From a checkpoint of a small model that answers yes/no questions on an image's attributes: muon at rate 0.0034.
Rows from block 3 of the fusion encoder, named by matrix and row number. Rows with one number belong to one attention dimension. Each number is 128 + 32 x the weight over its row's rms, rounded and kept within 0 to 255. All counts start at 0. Numbers have three digits each. After the name is the row's rms in percent of the matrix's.
# v: attention query, key and value (stacked) (fusion_encoder.blocks.3.attn.qkv.weight, 768x256, the v third), inputs 0-127
# proj: attention output (fusion_encoder.blocks.3.attn.proj.weight, 256x256, transposed), outputs 0-127
v.179 089:187115101113126135130141163136057114128119107128188140136063128131109118146121131113113097128128129128139174043128064128127164119156128152118147186140125148122168150117128128132127128131119046129136118162097124155125144125056137128128127070127108137125129158155066175128098128061115104176154126123149133121128028109148150121129135129117114127130184135128122228122121118127116152115133
v.180 100:122125124166138199105128128093125128128131128123124156108166126126158128162136128154155143169089128128146138075238138129145182132129152165131138129127129217128100196132129128128137126121099127128128129133122143074131132132138093179112215149125163139126121135081128124110157128068135116125127127138068151107148144120148120059128120123142136127123132130129000130081041112135128129127128
v.181 086:141255123043119227128133164107013129128149082128137070131129126090128095125160104124127128173133113126127171123151188086075130144128086073139129120113128129135129127120135144135137221082141112188132130128137133123121132128127128128177127139185131110169128128146070186127098084085123129087218128129136123187144128128130138128148127139136135135126181123128054142128127099164127129115113
v.182 084:142201128166155127088129113144124127167153113120115127043130105096119129134135133168162116160128140128165074146090106126170129215117123078093136107094124115128134155087133154120124138123133144119138127119173093133120141130112128117004127127134126091173129140154130130126127198138143121140138129128095125169187101140129146016121031153118155112128119109103134023129125132141140049115134
v.183 125:059146130148214109141129127130127126091128138130121128128128137165058141103132147180130146015129155126125061129020128130127130145113017119177133105170126128055127148147128120126128128134101138172114167122129129131124118115126130129123133127116157134129198110095147096131167159133133154128123128140129130125146128130148121134105094131130133146148149136147129065113125118161125128146196
v.184 097:123123148127131157128129129138149099119129129086108161119135178117181125157124076104128124144129130075169094099165131134130126092109096130183109131126133129133131128124124074093110118113160130158170117139237126127128116129148088159068175052138125127137097156141009127131126161126146140136070121120095129092126170107148095125142128120209235124164133103128127112127129135126128128066147
v.185 082:225013124105119060132130090104128128147123129105143085144101124155137147211128133116134028138130097128139134150158077159123125127124095135117136125155126124157168113124133140097116128126126128101128113121129139179146112130118128130130130128114130125126076157100128146087088128012127081150136152103128123127124044117106145127128132117128096128142128130125088255135194143051047107144110
v.186 067:132128085066112123129158119128165141118183117132096136103183131124125127122132127176128128145180133135123165172095128129130121112100143125127051049131162132061086197149127155128081090128149128182073142144096099129128128125128153131042128158139168123129126029126126128127129130132121143131128129154113080123215214142099172224106147121062255148089146121109128099231128128130128107136128
v.187 089:145120218131133108255111133128136128154104161132067120139131131136127105127134110159112047110191128127130144092080159127208131131175094154140128118138115117125139162140134134011118121122115139143128128127122143104122128139128006129131171153121165126050122157131130119146115145129120013146129093129129129091085128127143127159088124130068121070128132125129134124102169119125138148133118
v.188 125:083125080126252132137137133121114141120129125123128000131109127097130133127119093121093146096133128100133132160128127128130190106113153134116126104131100068129121021131098101220118106128096094125155127110142255127151133128099153107096091111099110130076130137137082065134129123129128114138141134128129127128137178114150125090138141134138136128162126128128129072128130127146113104121137
v.189 096:115129122135118117162208119104131144092127178150127210128102129140119127177128116134083127130126183152131098104040098182129122127113139149124128131106120128110126089129113128124131128089147254127137129128129127122111083139100143163084108152135129137092128123113118126128097119132129089145110102118135134125030127132132117153103111169131152141133141102138115131145154119147119113105120
v.190 095:126074134149130097157120128135104137127120137121128130129164127072165128061141058126130189132124129127128129176130168018085129110130151131127141119124037128129095164129115125137078131146134126226184128108134129105133088144091182128038123106128131127129165089141176157098134137144078180128128120100128130111125150128134104130128117129128164166145206065112196122138099129127120128123156
v.191 087:045125212156124128207105127132128135125130129141128142129125129120192142127129161065125169132076130120182087127093128128105112128125161100109108128123126113135092195134062073132128191121156144130146130104130151127133154128101166128128255128118119128131123128090137128116151208245128096146134145128129133135128180109124128141144255133173074177209094127143141130108148064128108136080129
v.192 073:220123127113124127128133128099120130155057196204127124159121195121120088097121026139117100129123139128010132130253113128120119128108139069134044127146138131127236128149130127125128142128109129253049211126126107090126127153128125127111132127128138145116128133139128129131147134084136088128129140126129113153133142129132186125142130129125136128128128143127090134129107138140144123164077
v.193 122:147122100134093125178038104168127124131022115132120144139128185110129131129127117143180122135130132129137129135211091145104128060158132128118120133149122095127190130067128134130127124129104119255125128128124116166128128125119138131129123127143098169134121126165085132134090126153122156000119124123128127123136143132136146126122130128109130129127140076127119128122106186112029128127105
v.194 080:098123129128254088125126126051119130093175133187130255128122115122129137138131126133134128080152128085128166135110113128141124126119115132045155128092107128141110128108128127128116132113090117148115093128117116154142096122127147129132107132114122120089129107172175114143109073168109153147111140098131129106139130124101161083124129153119128131223120015189223048142128131133090169128125
v.195 064:111129131127122135132105066124128150129115126135125097139127147130062136122125200114128150153158119127041102135114120086021128124133129126129134125135092192165127118135075173141126127136123128123149145132127078000128046150116127126128062120127148116129108075131126128220142135130128105148119129235090137171103131133011127117087126125125149127131125149129119017129127227127128129029098
v.196 100:120131124141084176139135128103144112129125137123128128074082153131131059140131128110131127174126127126128128112129112127129107112193186128121137145090131128132135090126176116190128173125127128127132128134151116128063252123176128128062128158090128193134137128089146127129120204085128117116115116128157130218127028128128129138119129129149100129126130095142109074113132123088129115130126
v.197 099:131126182138130127125158127104130208176127129170129133131135131182128118127128129141081153128128110104140104137119255080143145153106128128133130128030065138079140224207113150115154159127128138013065154122127125101130127162121117130124143135100132082109130129105129126126128135102067128211118094128098128128137119129044115141177112126136128135118127127132125134136204106128133132125152
v.198 116:079090150155137164160125153117127109127055126133126166136176031099105237129131129128130121119129064131043123128202122126094145192103126116171129150119124134126113182099129130143129125129128144119129098114128122118124126127078155127163201128134128129131126111128124127128128129149128127128129130128032082086129123135121109094125126128136207127131095042030121105136108137122113140130128
v.199 094:136112124134135103128177112107133085130126137123196129128140130129139177122125128121179153124089125125128120058140149127126138126200128129128151128148110082085144128098238145160128130128122123172071119122124122128130142102173121094073115136126126127137148130112129080139145122119127141128121130132131138170122129200127126128159132152128123126129130035170147112129122129127127128034128
v.200 049:130115030120128104105128128142130127142125129128128128132128128140141127225141123130083141155058178144128134130150130129126064134126115129128072125129129129132128130130130114128180128128125167165142088123116132132151132127144129134128132144128125157122127145132053189128142128133039119129128144127128131126128132068125167117120130128127129024137128128124126125121127128147124122110127
v.201 121:140133121135128129146230129116138128170142125125117092124132136127145085128127128123122136133113255145196133111196141122127125130130128071134136127000119129129131128255128121124112128124113255134129226126118129124107127132148128131128127092145125053132128124132144138128155148102127211153131120135135116127124125119128148130142129123118129122098116128075134142137108117115148127128138
v.202 068:139124141137110093090129061087121128130124220128152157128118182096116189129127108123107126128100110124068132211078132127162129119124128128128128088131129047108124128141128121115145127131154128128128072118132196140126128128013158125128112107132134154226129134128154126166136124129128123137076128134124173133122135124118170125131128128128152120132055085201115117144128130126124092150173
v.203 113:127115131115123152130180129126105129140031089128154227132141131142128225129124135132129137130136091108040120117142148114129128175168150126128126120128101133126092108140131140117172111171123128127015164129128130124120119124130150122128130128123123135123128125228109128141170125128128106127128081126130105036168128108132131111101110128129129117157078087127128094250148135079104101129110
proj.179 063:094160128069131124173150126112125203124096090129097121128059130128126108128135113096130127128100127040111122189133123130117143128034157123163144117131090117143120168130082109139148125040136115194131126126133154134128138129145106189047037127143109126137128105074129185139120117133128127124160152129128094184024134163136100174123093121126155125142128119128137124129106145121128129056122
proj.180 096:116111133093126128144123160124082107140128128129103138130114133110161150103136127126128061124119114119130120242165126255074128150127131131131125125114134151132149128192232126044121128098121134109127118118127128136073159223140172128142085097122128206109089134117128171147122128124131143098152117118128116119131129142142143122161138116128128096132119167133161135139132114134112126090207
proj.181 074:116084138146125128129130122210129112122128138141124147000126177103112134128134128107093128126127129146128115165133135128098124157171126141045036133126127137126120137139129140109138123155139206134121099122104128166110114202136150100115129129064108097149145128142131126141123128206114111132128125166115121129098128128131000115153110128119128128113122157148133144101100135131101127044098
proj.182 084:126143121123079128150147128128129126137120137124125120107090191108139174143125128132125123152168146130131125142255126118080128128060115063133129095149122109126139116128123131142172138120165152126128151124117143117126128013128132081130091128062125141144090099165130121136130222069129127136128130131139131127128130117128143148158128118128130125122124142255127128128124115126125121129129
proj.183 114:214114089105074122144127130104123161140098117116119197125157128135197158135124138089168133122124138059129159126241115128102074123137133129126125182127127125158130125100125177134103111128156127134160122124122051128132127101126135125123003127121185144158115126187099167107125123129145134139125117129129123136130119153044181117129172122100089089183125126131119095142126223122094104125115
proj.184 096:131135121164124139125138126077113128145121156114125124127047068129078182138129128116117132133113129130173156188120143192131151128125127196127112082135140113158144089160113127139125129126119123128042149021144126161099041136105149117130135134146169128152077144112086191128163156122143128127143109152092170127155113129120137091127130129092061127081135099135109129184124159117131128194155
proj.185 085:090158132133134134122164125125128152137190120097128125173129041102128067034134111136115211133124127131116146108024127077128128111127160118101126118127128103125121132140152115133155140129116118127129132128112160136114128149210113143129141130133000124163146130128214125130112134180116135128175129124149117157191242140133128153128128131125138140131133123126000131112083111161127129105129
proj.186 070:130088125128124128127128134106144123142128128146126096127150130128138146109130128130127125126118128129101123110073128170140126085153112101130180150095064128118130084130114155133118186090159068125118133126124122083129138121102133147128119254128128124071135151162128130132127255146128127129000125056106127129128037127116157147255137163192126153160097129112129095135136200121196145135127
proj.187 082:125130016148129081100128126129128120080198125079128178127132124067015126127239128073064135137121133116125131130177070128080116109097134131018121130230152141115128145104102102164133135145159113127130119145170143131098133138136121135186137127140106123140130129130125128128137230128171128143129135120136128125133116136132135129129128140189111132142082097115122118093132126129135166140125
proj.188 118:134141139157007134160128127081115119166107104134159129127128112132075126218111084158129105110133117110124129078102164145157108086133132107128110104133021129121125251121121128173160127149137135127078127129119126179151118152087172153152222148125152190130093136127129104127107121151087135155127129115129104129126065121148149012125043090105128130120121118062180144138135089129158127120120
proj.189 090:118132111127125111136141094127129136217129132122140127128124123128083124057122112191141128108166129128131108200134164070127101162094128111139129132130118098133116133105044129152145123129128084171125153127093098132145130128128128111129084017128125138144128125134121135122138173129124151130141127178132189126139169189149140146123128127128094132096124047076112102128119134124098148094180
proj.190 104:124127125118120133115124131097131187156129124148125128149134157162149141131147133255131117171149128115095126129136080133137105145112122116129181123122132129126128102140128127137173127172112132126089130089128126095129140114130122115125128161116127136075031134169131144125128097069130127134125114255128125133115135100104150128123128128138141040128068146130118117162136125121129127255144
proj.191 084:139127209117125146102127127141090129108111134104130186215128131123132128132132133174110132146119114107115128131132139123174131124128127126128126129108159128136119148131106082124138076166096128238112118128096111116150090138175125133153081114159179068088111130118128128075144118126135129119127164146127120128126128127033136112061092149129162128131123128110109172146147190148050170122128
proj.192 069:122134099128133120167113131118151101115128111000132077132107096132105139128136154194123111132131116109140121027104129128147111118130128224102132109128130131166105134124115129130126045133128121153139107123146142167128130049133053129171126129128126136152113134229255129127088123148127138109148139128129119127137094129092130129068129101129120100129138107133124137127127124189129141109147
proj.193 099:207111177110149080132128130140096105145168127155128143099128094128038111182127135159136141122130128126165113131021255138132116127166150127110137092127254170122131122146133133131146190085126138031123136114136127130033125122133139112119128113118122126123128128116204134098119161132111127154113148129142024140130116141125166090117141150125101065108116128069131134152131107106246213117131
proj.194 083:125127116137125140122153128178112148137102129131128181129129123126203127129044133118127128059014129096117125128141120115129160150254128135144131073132121160128129123078140129129039031127130071010128125125099207128134130116128109130135126128113134131141122117124129132128129222106116128153129107108116089128139131138132127255128128127137130130143130195124099124143090114090152126128128
proj.195 070:119133096124211129052137184148122116130128130125128233088120125125102115129124125127126137127125135054130126128128120150240186128078112122122128128139128143128130104131136127132129061110090129128112114128255121125176133125207128128126127130090131046123129126121128227124128139106139213036130127128136127129135127124111140128174128114128128118127146100153117142129127049112152126133199
proj.196 100:126127123115141128136126128105088231128104136127156128146176128124127149130128121123113137121129135128097128151127105126089155102129088128152127091124255127127084136128015086124140102152185130114110151110129126128199109084099106129177134128206130124124130145132071180086128100127129127131125129191122129111123119125129129127133130128103129128126126122126128152128079129183121115141135
proj.197 100:127135105127127164132128136137126050125132129020129133119139127138057130050168128134126116105124128127042145118130079190129122128128113119128124170190130132103255123107131116121111119128159145154176070127128143126129195070135136134128117163128172131108178120151080106132127102120221128094174128135129131131129119122152155126140136141140128122136124128124129118160123118127134103154126
proj.198 116:128129107128123029126144040133078098193164121135121132128073137108121122147111126094136127037125196128151121127117113098233129080134150139127145122125078134133128156124127134128114129087100109121106126121154120128122129159159115133059050130128130184135114132084150212101116122136122143148135134100152128128130129150071148165159121134115128171128141177183096127137085098124236143078154
proj.199 094:131158122120128141132108147119128132135113143142158128081127143130138114128128104043124128128103128118129135136131127117062128140126115129123119084129130128240132120140000129223118147125130182031128128130146134128130121114075000147167128110117143139121152129126128126128124128129128107128126153132126106108117153103093133128128121143132235118130132173122128255131140120128136119213135
proj.200 055:132129170134131122129128126123128146128128092128122145129138124128129129120255139128255128114145097128122128131111131168129098144128143043127119128127128123175128131128077155128128129127128128213128109136128130070128145128091126132122149118134127123125166137134238006134127129119093122097128142128128075129128157102128128125128134130137129135147224137128137152123137112129126128127126
proj.201 123:112139133125123146111029131114138136115120130059141132152198163118128145143132131147120114165135043130000114130128155205143132136127108159127100162128127145137181131128128124128112130131090128173131127147142123118127128067077125126131139185104156128114127150128091127127079127131140069120135164190138110128125125126136128124186129129115126134106128126140129000128127126148002132128031
proj.202 071:061129120138127124119124128168124129128124121103128143146127119163128075131133123145124127118122246071128119004127128123122138125121128130121128101135104137129116131120048108133128039098126128132105128127162124128128130128135112119126108138152202131128128128129103128130128072124122128185241129124128104128144157125127135142065128135128134123129038151128132133104093098139102255120129
proj.203 126:128214125120155106128129221131133128136125167054087127127131116077142083128092117199124137129091209099209142190128109168144128123127127141127179144126086167135126129080162144139126121069128115128133128118127146127128129148121127127127095108128145107143129128116151164146032127107126255109164127122129141175105106133129136146220131124156137126151208129119128109106114118128225144128149